python train.py --model="image embedding model" --train_examples=97500 --head_dim=48 --fused_qkv=false --moe="soft" --num_experts=32 --slots_per_expert=2 --am_softmax_margin=0.2 --residual_init="scaled_by_depth" --optimizer="normuon" --nesterov=true --grad_clip=0.5 --steps=22800 --batch_size=128 --warmup_steps=2280
Rows from block 3 of a small image embedding model, named by matrix and row number. Rows with one number within an expert belong to one neuron, the router's apart. Each number is 128 + 32 x the weight over its row's rms, rounded and kept within 0 to 255. All counts start at 0. Numbers have three digits each.
After each expert's rows are labels from the 100 images, of 14976, where the router gives the expert most weight on average: "colour at peak" is the nearest of a few named colours to the mean colour under the peak; "strongest on" is what is common among them. Only what is clearly more common there than usual is listed. The data: renderings of 100 made-up gadgets, each built of a few solids, in any pose.
# router: slot weights (model.blocks.3.mlp.router.weight, 64x192, trained with AdamW), inputs 0-95
# up: expert up (model.blocks.3.mlp.up, 32x48x192), inputs 0-95
# down: expert down (model.blocks.3.mlp.down, 32x192x48, transposed), outputs 0-95

# expert 12
router.24:109112092093139089097084158174156157132161111054138117103129117075120089164107072180117110119105158129211128053188110120107109135099171079121117143107132171175145179148084137144112135179117109149087132116088161136107075155108116122129111075163146216154156095106138106143088079083132145103
router.25:060134094126119097114106171142149137135116135074191140117133164060120095189089083133124140106114138132197142093152157092099118175091126097067144166080130137152106193130142155105127147154143107187119125116118147122134104132108116079149108094181133178162161108125137106170099076099111152071
up.7:057079090091137138150161075106129121128139115116156132109180140065154154194137134207088079082156154127118129156150122168104123138192112159169074081193094144085135108120134141139164187116106077143110127180121109153130148128163130171159125103114135171171146131153131136147172100127052145123
down.7:095174144119124133065112219123095128128090150113112088063095098174100168138103093135137117168074127151181145071192135087126151084136086159102198140170083196130157176118071127086166134132095139127161158136143154126103097159079129138077115125164174158157091054088151156098155135161069117137
up.8:132098143090178096131135161094124120143139131101083169129164136099073121184131123160170109110152063165158144130107159168140118120125119077121132114087101096141088141061138107114122092139089136048132149083109154133137176155161114040130184166147117107078088148117156151126158099153140144120
down.8:127090141115125096116136120146155146209147147133167092122150071177129166110139165211126119138138111134093128174099139080155152093173116097142159133075118161112131163125105084126080111110131103134114153156153221118154121138046078178047069097084100142115161063120143053116105090126101075108
colour at peak: white
strongest on: metallic

# expert 4
router.8:098114123134149148135083146152135132154140147057119141118131160044090130174130097161114105120090163123202150075165114053059125157127145086112109181121137113132170196084089143128128124177110125159125151138092120119121078157138149119146150102144134175185117099148124117105113029052119143125
router.9:126099079115138108109079203140105144151146123130135162129149110093146121162102045158148129107151140128140107118143160106122130208041161085085182105146186154184138161087144176143117137180132131178091105124048097155142065151109092132111167055182133178147119125109138102111085101082171145120
up.7:135091139141167137069084053171112134132127108206091156110100148082075087069182109106122171151135128191116105157123122131073153140148106141123106122153159064160150110122155116141055155186140150112114172131132095119163101164187137129106161093086098098102132187124126132088105114151153168181
down.7:115102174075183144097161191110105145179172131115129115174057127161142144169140105135114122166145090086152133157087103111190079179164100087157120148143124103091163111105142175114132108142147115138116165096147110111182150124084131142197092090116065134139087084179117100147106153101124153100
up.8:116096114118114163104081151201077134148143097115095138147090131138070130141096134124060134120163131147136123140133103148162091196115124110126117110146123122175082150170160161144109199108151159158121114078122055164112099178144150062145164126127101149119170117108092142131090079100166181117
down.8:130122135118139145177111107100166149114149103074087158097123213103108140155146114102143149124119074082161080117165188111110135088134125151101117148190127091083135135125163166086077158119131124147181153170126080109168115089191134090147139063149136173096121167155169165084051152118108125107
colour at peak: pink
strongest on: metallic

# expert 5
router.10:068177141091156093126107139124074092159103111099161163091074188108144148180142113151111084148129147122083094098184139073144055190091172086089124159135106157157097190101122110148104140136152139196143115113167064155115105115147134059138088123120206123141123147141160096125064090120129165102
router.11:093106112152121099088142154176106103164137110090164127100115158111119130169156130133119066130109141156166114081188162066149091205067204074086125159111138139159105153083075138127131157185142153161113107126137090141145067135161165091166098085136130163142153122138127137163069070114130163093
up.7:173149167134107102155118089187116109141138141090129178124124130111058155087116170145109079131100093100197127122136165122162137074165088128108114017130077168122111131114097083163130106180165127151135122129145169134172031186127134144139078068166172193107135170213127146091186129061118128129
down.7:071169166124056118116109152099108123157178161098140091205074091085121138104166097141120138127173075073127122135114111112112147172128176100196119144152138190115107164101148143206155088068195139160148107129185086187192137109148137115134133144179092125130117081149132118113110128130136095150
up.8:123112148146109116094101100110130150152074150142146116094112109081104100170157134172097115121129150133138145125065093126141181119143095075149097132119093127131121173163142090099063087181141110177098051121144115103127139115139139107152082094206126082105128148163080127118159179227148114150
down.8:098115113160111144112138150101036151084165079131093119193173118136116162099017090209162144132131136175079115133139115207118145140158126161110114149104129178147167091168163093143177145145164121109119157116055102161139126104160095118106139169135102133139146111158134087145117136068127141104
colour at peak: black
strongest on: metallic; has a sphere

# expert 3
router.6:160092128072125150152124103148118108161113119102164136134062113072113115170136150173127054136149143128117112100171182087123128150054104103115157125143153108180143160120147087108120161103141125131163123128133093140123168104172104035142172089086185141163141149152106122105090080067129164145
router.7:096181149089097098135066154126138126129100102135131109066171165147172164112084127146124074169155115183074106131197123152162093122123181153139150141149094148161110170145141119139095148127158157125104156092142090193081150112156143071124066189073166107127151168117120154146047161089148160093
up.7:073153085139134149111108154129148107130187133151146168152127092100255180152142125143115104134133109122107139150130113101200138142100147152094148154012149127145043117158128138158103088091113142149130166089128147123109122159137174140142161168135065095153159141110169110109117168127118109135
down.7:143157128152130105086113115173144136119086078092123105098160146111040090170120173175121132080130101103095108103189215052115129149108112149108137111148168142152138165063126159151138162131130135129142138204117094126146107052133116079166113107101202143127103093151100095168110096113140092104
up.8:115127165135108143085106131095139131153108168114106116024099096079132115164122089192130186076101135155088130095116090125159168109112146044068111152122168113172114107109069128138096089166167153110111090119103187091168184137142104095146052086143111097177172163191104169145156162206166143137
down.8:135103104151128112081095122112154108182152104169122137121102121054093117147143194102138147120154111167157146138101143111100134125115129144125103202084207133127094199087117171116149090152130137187146176155146190124153147095076111131116124128109151130084141095155082134166140125101130140144
colour at peak: black
strongest on: matte

# expert 11
router.22:108122148091073082104130153160144153124126107094184149102141124096103064144079138166133073143118170161123111071193136137095103170109127132058121103111147169208187100124126116105130167155178178088149119099145156150090141120115103055140097114134170161141134115106132147155124069091129181130
router.23:121124130069120089108080157169168138110108120081137129084114112085128105179094075186091142106166142101109143083191201108103114183080113076101139109111171148149097185113177177122105141131110122151106160085132156146080135109158110090177126083162152124139131044113179147098054045099125137113
up.7:202108066098118139147126126098153166098119156209133041121081149129152140153124064172147144198084113124175117140085126082126092106126128150100134135168118122100166147131104158139120092168125120179090095153096112153128099111149111138106133136137187102084117134156099152096180153204166103155
down.7:172128143136130138141166134086102200147111094147190127149159111137156112112177151150072066084158172087031112103146179100105097148192126113119091106122105079115096095104106107146158192103093122097139100115100165127187151142151110132137097127153128103163140103139118143110135138116132108126
up.8:172150105121173123181165122105118103117138127113207079085153161098075186151181154104144138075154144121131106101140128139112164125093154071152166121079149092036080176095202161093156158101118043132190106120140065143198131109135105099133144114083091139088126140165125104095139115174141133103
down.8:156136105132158114123116163183137147157062147130129124115108115126132096140058134168126149138120094158086126141119138125112173178156119128109139154175093161133122123166084110123176077097154190151103165155083100133147064115134105150085114138158097103095134162130108144070112108124144217169
colour at peak: black
strongest on: metallic

# expert 26
router.52:124105136106140074153161148141137127137149096081190080148082093098102075150118144123134143123091153109137127094157153123115079144123172114084126152101113163114131152126222142125143093200142128137119116138105146156165154114088143106166143109148158185163124081185135053152086097061161141074
router.53:105116098092160069148097162165109129183132112085129163110085139083114094144110110206124145152111181128130089108173130131105088187125195093084140132147124145183187149120165085095153104144129134138176165119116159163135119113130139093147125066138123156177126099136123093144097068083144167063
up.7:094144154102114133114079181151077122109132127130104133099155161152140164138129156103090120107128076159118105073180149143143129146110156209118119170088122138164158104147134106137113142121165115106092092126124066086111157129198120116073156123139133149087108164081151122136075104103156175123
down.7:163076136131172166137057129075092083082080129109128147150141154150116169107080119129127083150128103135185143127149126168189165146125169083105155135153121127123131146190145164097148130155129085174091178172085124182151125179154080080065115133153186132103109146073140165120122104198066131153
up.8:136107178133179132131139152152165135126155116095095211097160182123102092130124114135180086136108131115223096130122085112063140116122155103128164128135102117148154110149074113148154178141152181150133101161133148068137169143111126182138144106154096164186133109091096121108114046090137130152
down.8:103151114192105139144090133047115134092154085165134103163084110108137140127138128156163125101175170135107180134122108157172186148118088147154128185155103145097100087144180153135155050179127106119158111128195085150117145124054103138130161071149015123125141148166126092122141166166155065096
colour at peak: black
strongest on: glossy

# expert 22
router.44:131144122107153089100047181162115139142121106075154130096091112088145094125124095198110080121129137150146119101157167103134147162067117086122100072093091137174198135116111136123118161124187129126141121137085137115127139132152130134144130080121162141133123137131150102116087092105144136122
router.45:152135106159143109101071140175110125150127135130201136155175101093122096169148063161130094120130122093105111124112143071108144138063164141090162105072146138168149139067099137173132145114150099202147096089116159105136089186107120122158175100193174155144131098133131070080135106127122066140
up.7:102121042118169133149167123109120164146114113090167150165166085097138149110115118080163103130132169124129164138061144090090084149120141099113112140100132151126148058168132120120165091164095151212090144127144098121124130084163137148147100106114096125093145139138152127123057051121074094099
down.7:136153081169128125137122126082117150135108050081131145101124176118164127149085097118075142129205098154031136164174148107085121096172127112113078142154171160152113169128075110124136133175132157055122121126101169158097154101119078101146131138148156114148157134186117136130130159096107104140
up.8:142153153124108124157156101172092141143125087175072074091132134164115126136080147121137123135109142151163114133184152132097179116140124169139126073101111131127203118066133100127089103141143119159158126147132132098125110157142121198094172086099174159120151123137074137145132112144051132141
down.8:097118122093158136100131129158076119104117118107151131146076128160056161131170173152137103103113154105137151073121104081125174106123093085136082109149116105166105124065147130147126125096073201058172134158149196127064172131130176122186096140124140029124091104048125121120128116170139118111
colour at peak: white
strongest on: metallic

# expert 1
router.2:161150091074144130155086168155136137132113134107144131157108148134112128133103098122116099165141149097101149099172151131114100224069156078122136149203109161122092183071153096085088105116120115156101142180130042200098065093147095084128077115145168120127138143168145168176067086067127140106
router.3:116060108104141091123079136161116127132147058123173128131140109125124137134103075166107130140135146158132111115154130108097125180065128117099142126102145184154170168160139105151131132146120120176101132141081140115120126171105143101150160092148107179166089075130108095102118062059147138126
up.7:125191131115085113077138122142111153109127142141161112110093066144151201173113131156122104143121167113160098125148120072116108101117146204159094124156082156082143147108106131135168124098164115127133102054117134117149095101107119173170164169122149159108078136148087141180100156150163114110
down.7:141146151092122165145068174130059131120134127113096168134114130137076175185086100166105086100093179120116054141154085140149138150118079103115083150152135106152144113150127125102073081107204127122111166117110126130115133113121117101144103101113172109077168100106146128133114102115105197137
up.8:136203132136066156178131150196061149177169104122109134083186120098125101176081104144122091107113141176203108118145168131076108116100167122093143107206165134156138109140095082158130161101121128139150094065176056128157129130137092106099123094202102179172121172098094140144148108088134150137
down.8:135180134143185148111195119096138101089129180132123171122140161095142134109132144091158150116135112060163104143103102203142154139072154105107128127133138115096113101121141126055142130117164191120153104147132087129151083077153172119151151122130143115063173165143192133041110094143096105095
colour at peak: black
strongest on: metallic; has a sphere

# expert 6
router.12:100131099083132085124096181154157167168160106082153145054073095079091073163071091169126095105140166165154104092165167091091108156102143145121114096176173126170158177112143178083108135150150112117112153121093117160149121149120124086163133098149116201159138115098114084130144094119144162102
router.13:134151098158103088101114139142098129160111111132206099134088123075124081127092139189137134101146115105132075130176136118072113118080124145077104104094167176169171143089121149150144172189163130176140118162139146133165117163123119126162190097202163168158129094153124093083180096096145133152
up.0:185139134157134133102182167052066117112100113125129093127092096117132163106135167146173047167142149120112123102074092148097120143113140112133196108188117144121094120054168130144168198136156147097114198091092128133147124128159094126109174104172127167135087154100064143084108092071081116144
down.0:120147113133104153097106140141135168141114112149161126127158174110169097200096113182129178121133126091119140149136071171095091163109108032128105136148139155157109119102051178119152104120166146153103135138131084125149108163146118120157137164140132047125161110161186122107087131157145108163
up.1:151142080088161122179073127084115155129119114113109084113107143126122100154172079136151121125152218135102109121108121133117151120185110090171125144175151159177097136207139145142158125120137145105144124136133147185096126122122115105151121105148130128086110144149139095114035120060191147086
down.1:144138141150201148176166105132176160104154089113173135163146099098169089115165102117110086115135168082089113128100172098041133128109149105070120129162159090125080129127122057172101090130069149150100020093097138164130134114094109181133109101084129128124138135139120113135188171109124069160
colour at peak: white
strongest on: metallic